From a checkpoint of a small image FSQ autoencoder: normuon at rate 0.0048, 0.9 epochs.
Rows from block 0 of the decoder of a small image FSQ autoencoder, named by matrix and row number. Rows with one number belong to one channel. Each number is 128 + 24 x the weight over its row's rms, rounded and kept within 0 to 255. All counts start at 0.
After each channel's rows are labels from the 100 images, of 14976, where the channel reaches its highest value: "patch colour" is the nearest of a few named colours to the mean colour under the peak; "top examples" is what is common among them. Only what is clearly more common there than usual is listed. The data: made-up road signs on poles. In brackets: how many of the 100.
# convs0: first 3x3 conv (decoder.mid.0.convs.0.weight, 256x256x3x3, each kernel summed), inputs 86-171
# convs1: second 3x3 conv (decoder.mid.0.convs.1.weight, 256x256x3x3, transposed, each kernel summed), outputs 86-171

convs0.191 [109 132 110 143  99 149 140 119 147 150  92 158 135 146  77 127 147  83 108 147 125 137 124  91 155  94  87 126  85 180 105 108 107  92  98  98 158 143 152 117 111 130 113 116 131  95 135 114  89 128 157 144 121  78 117  72 114 108 131 106  92 137 143 143 104 122 142  82 141 130 153 128  86 149 132 120 145  95 129 102 105 115  82  89 111 114]
convs1.191 [105 137 117 143 147 135 122 114 139 123 153 131 182 117 178 144 143 136 155 124 104 135 118 154 127 145 113 148 134 116  67 166 136 108 133 143 148 143 122  98 171 104 123 137 108 136 131 113 144 152 150 126 116 128 139 151 133 142 148 186 127 134 130 113 142 111 128  78 104 120  94 153 134  93  98  94 125 108 114 148 112 103  79  87 156 153]
patch colour: pink (40)
top examples: white face (26)

convs0.149 [129 132 117 117 118 144 137  93  86 127 164 126 101 120 155 138 103 113 121 151 110 121 101 128 158  88 106 109 132 131 128 149 122 125  82 110  91 119 142 113 141 154 175  91 123 132 123 131  94 177 140 170 132 117 114 120 108 128 131 123 118 131 130 119 125 127  95 126 103 147 156 146 103 111 155 169 136 127 151 154 134 112  89  79 138 187]
convs1.149 [151  99 127 127 116 121 127 154 127 106 142 144 120  83 147 121 127 111 122  92 111 120 169 108 128 143 135 155 121 104 127 149 137  88 146 144 131 160 119 125 166 130 112 144  81 121 140 153 109 153  99 133  96 168  99 109  50  91 121 128 104 116 120 120 114 133 121 131 104 115 106 133  89 114 119 131 126 125  88 127 138 146 106 123 150 177]
patch colour: grey (84)
top examples: triangle sign (45)

convs0.196 [110 111 149 124 126 152 138 102 123 145 146 139 102 141 114 104  92 114 112 141 157 135 145 123  81 147  95 170  91  95 191 134 139 104  68 127 123 109  81 140 146 148 146 149 112 101 148 132 160 113 124 112 128 118  99 130 128 121 124 172 107 145 102 139 154 135 104 143 145 117  87  75 159 123 124 125 120 126 125 136 106 147 144 177  88 105]
convs1.196 [ 95  99 126 102 117  99  68 134 128 139 160 141 120 114 166 128 138 122 144 139 102  62 115 127 103 120 106 110 163 112 112 107 125 121 154 157 155 100 121 155  85  91  79 113 136 134 105 131 169 100 112 136 112 108 134 101 134  90 122 125 105 113 103 175 116 127 126 119 132 111 148  99 124 112 163 156 111  94 114  87 130 122 131 168 143 122]
patch colour: brown (73)
top examples: hexagon sign (40); yellow face (26)

convs0.113 [123 120 114 122 109 118 121 156 139 128 105 153 122  80 146 108 106  78 147 138 141  92 104 150 147 134 134  76 107 144 131 157 107 134 178  94 133  85 127 103  90 136 141 157 158 122 141 120 149 112 144 164 128 128 120  98 126 143 103 104 183  98 100 139 133 127 107 102  64 126 116 127  99 151  92 108 132 145 151 124 155 113 134  98 112 118]
convs1.113 [139 100 175 102 139 133 110 110 116 171 158 139 113 144  89 103 157 106 136 123 159  99 158 103  72 161  95 147 124 136 139 123 106 172 125 137 137 113  82 148 119 138 177 146 139  79 179  89 160 103 108 143 114 156 130 158 147 119  88 160 107  80 141  93 131 115  84 148 126 100 115 120 130 115 122 118 143  87 126 151 137  93 147 121 151 146]
patch colour: green (28)
top examples: triangle sign (42)

convs0.65 [137 130 132 109  86 135 148 106 113 160 125 131  82 132  77 133 103 120 157 114 122 157 141 153 110 141 110 133 131 117 119 105 140 105 100 142 115 101  64  96 146 131 143 123  98 108 143  97 125 180 119 123 160 153 131 132 135 130 102 156 100 105 164 122 131 106 123 110 141 107 153  60 157 171 143  83  91 105 105  79 116 135  75 127 124  95]
convs1.65 [137 105 107 117 138 121 133 132 149 147 102 145 158 136 142 121 150 150 119 115 171 141 113 132  92 181 128 159 132 140 145 122 112 124 164 174 138 174 136 147 160 107 103 166 135 122 109 141 185 152 142 167  99  74 119 105 137 121 132 142 133 147 124 146 166 181 133 141 130 146 121 114 168 131 100 120 157 113 116 136 143 111 180  83 129 135]
patch colour: black (35)
top examples: heart (27)

convs0.40 [105 161 145 124 137  99  89 121 124 106  90 118 106 136 111 135 125 117 106 123 129 149 138 160  98 131 126 115 119 119  93 121 136  88 138 117 142 118 111 126  57 160 128 135 137 139 138 115 147 157 146  77 112 112 130 116 142 113 120 160  98 138 125 156 115 111 138 101 124 129 140 109  94 111 104 151 104 112 127 115  98 102  95 144  85 104]
convs1.40 [111 113 158 141 139 102 115 147 135 130 146 131 132  86 135 127 124 135 131 156 147 156 119 127  86 119 159 161 118  95 156  92 119 143 136 143  84 125 131 132 182 120  93 150 127  89 118 150 140 106 122 123 128 126 134 108 130 133 106  81 105 126 109 122 142 180 116 140 121 112 172 122 107 143 161 157  93 152  88 127 119 158 103 138 176 143]
patch colour: black (46)
top examples: black face (26)

convs0.160 [150 133 154 138 116 118 130 114 143 143 104  70 138  90 121  94 123 115 122 130 136 107 118 123 137 154 139 110 115 104 136 138 150 146 129 124 108 100 109 154 107  93 119 132  83 127  66 111 118 173 118  97 113 130 127 139 128 137 128 149  79 154 129 146 108 131 128 111 132 104  98 106  96  95 126  69 124 120 124 119 102 122  92 141 136 116]
convs1.160 [175  43 148 127  75 142 155 153 142 107  87 124  89 136 153 117  97 121 152 126 104 136 148 144 156 140 166 106 127 120 101 103 129 100 138 119 101 159 130 133 132 116 113 156 101 121 103  84 111 127  93 130 138 102 135 157 183 141 123 179 125 126 104 123 128 141 145 129 124 130 114 111 125 114  89 126 169 105 128 138 102 117  98  96 120 114]
patch colour: green (34)
top examples: teal face (32)

convs0.207 [112  89 116 146 113 133 128  83 115 115 136 158 133 135 114 113 115 116  64 135 118  79  99 122 119 100 136 124 103  99 129 144 108 110 106 137 120 152 136 122 153 135 121 126 124 103 111 151 141 192 127 137 143 122 110 132 114 134  85 159 122 111  94 109 145 116 106  86 116 106 110 137 102 128 141  89 123 125 180  94 119 119 153  91 121 149]
convs1.207 [120 108 127 126 147 136  92 115 129 124 121 101 151 165  95  78 134 105  98 124 136 121 113  83 105 135 107 132 120 128  92  87 106  97 131  91 157 107 120 127 129 133 137 147 137 109 107 115 152 147 120 171 135  92 101 150 156 139 133 136 116 105 164 118 133 138 135 138 134 106 131 116 145 151 113  76 188 134 132 112 119 141 156 101 137 117]
patch colour: green (44)
top examples: teal face (31); green face (28); grey face (28)

convs0.182 [106 157 139 153  67 121  98 122 143 110  95 121 100  94 156 169 108 141 122 117 134 160 166 103 117 121 117 151 162 113  86 140 105 111 130 172 122 159 106 146 106  99 132 154 136 103 137 139 109 136 136 131 155 123 116 142 111 128 108 125 157 124 132 140  51 111  94 123 117  76 110 133 122  90 104 136 126 113 131 135 110 109 149 144 115 139]
convs1.182 [116  95 121 113 118 131 205 161 118 117 143 113 115 132 122 137 147 106 143 114 179 125 128 132 174  85  99 154 117 117  99 109 118  80  99 143 108 117 129 130 117  93 127  78 145 162  98 131 105 101 133 136 109 151 137 113  87 111 130 129 115 105 176 142 103 132 156  96 126 127 113 130 162 104  97 119 108 101  95 130 118 160 114 182 121 174]
patch colour: grey (64)
top examples: white face (29)

convs0.7 [134  90 127 116 106 139 136  84  97 161 193 146 103 145 117 117  92 107 115  93 133 129 133 113 114  75 126 137  89 114 149 123  90  88  98 114 111 129  99 115 126 154 127 100 115 120 141 103 122 118  93 113  98 114 123  86  96 124 120 106 133  89 133 128 133 129 149 141 139 116 132 145 175 105 167 135 106 107 137 125 145 122  98  97 118 133]
convs1.7 [112 133 130 153 121 119 126 102  87 135 132 139  90 106 175 125 158 141 124 109  81 111 129 137 130 124 104 141 138 119 151 113 141  96 127 137 147 121  80  95 120 138 104 135 153 128 170 101 121 144 117 132 105 128 118 102 128 132 128 144 142 103 132 165 118 110 148  97 107 121 116 109  97 141 122 145 118 128 116 104 142 102 129 100 147 103]
patch colour: pink (43)
top examples: red face (37)

convs0.222 [136  97 134 123 123  90 156 119  92 149 134 167 124 144 106  99  75  90 107  87 127 116 169 173 107 142 140  83 127 107 128 138 121 131 105 116 164 142 132 100 133 127 149 120 123 101 144 111 131 147  98 128 118  82 130 122 106 131 141 152  72 131 100 126 113 116 159  99 153 148 147  67 158  90 117 136 118 150 107 118  82 141 134  81 130 140]
convs1.222 [113 109 117 174  99 113 100 115 115 126 103 108 123  93 104 143 108 156 113 121 143 103 106 139 109 158 147 136 124 102 117 120 125  92 149 152 141 154 158 155 140 162  89 123 148 129 140 125 105 115 105 110 108 106 140  92 106 143 114 103 117 135  77 145 111 161 129 137 125 108 124 117 147  78 134 173  85 140 118 128 131 127 120 120 144  97]
patch colour: brown (63)
top examples: triangle sign (56)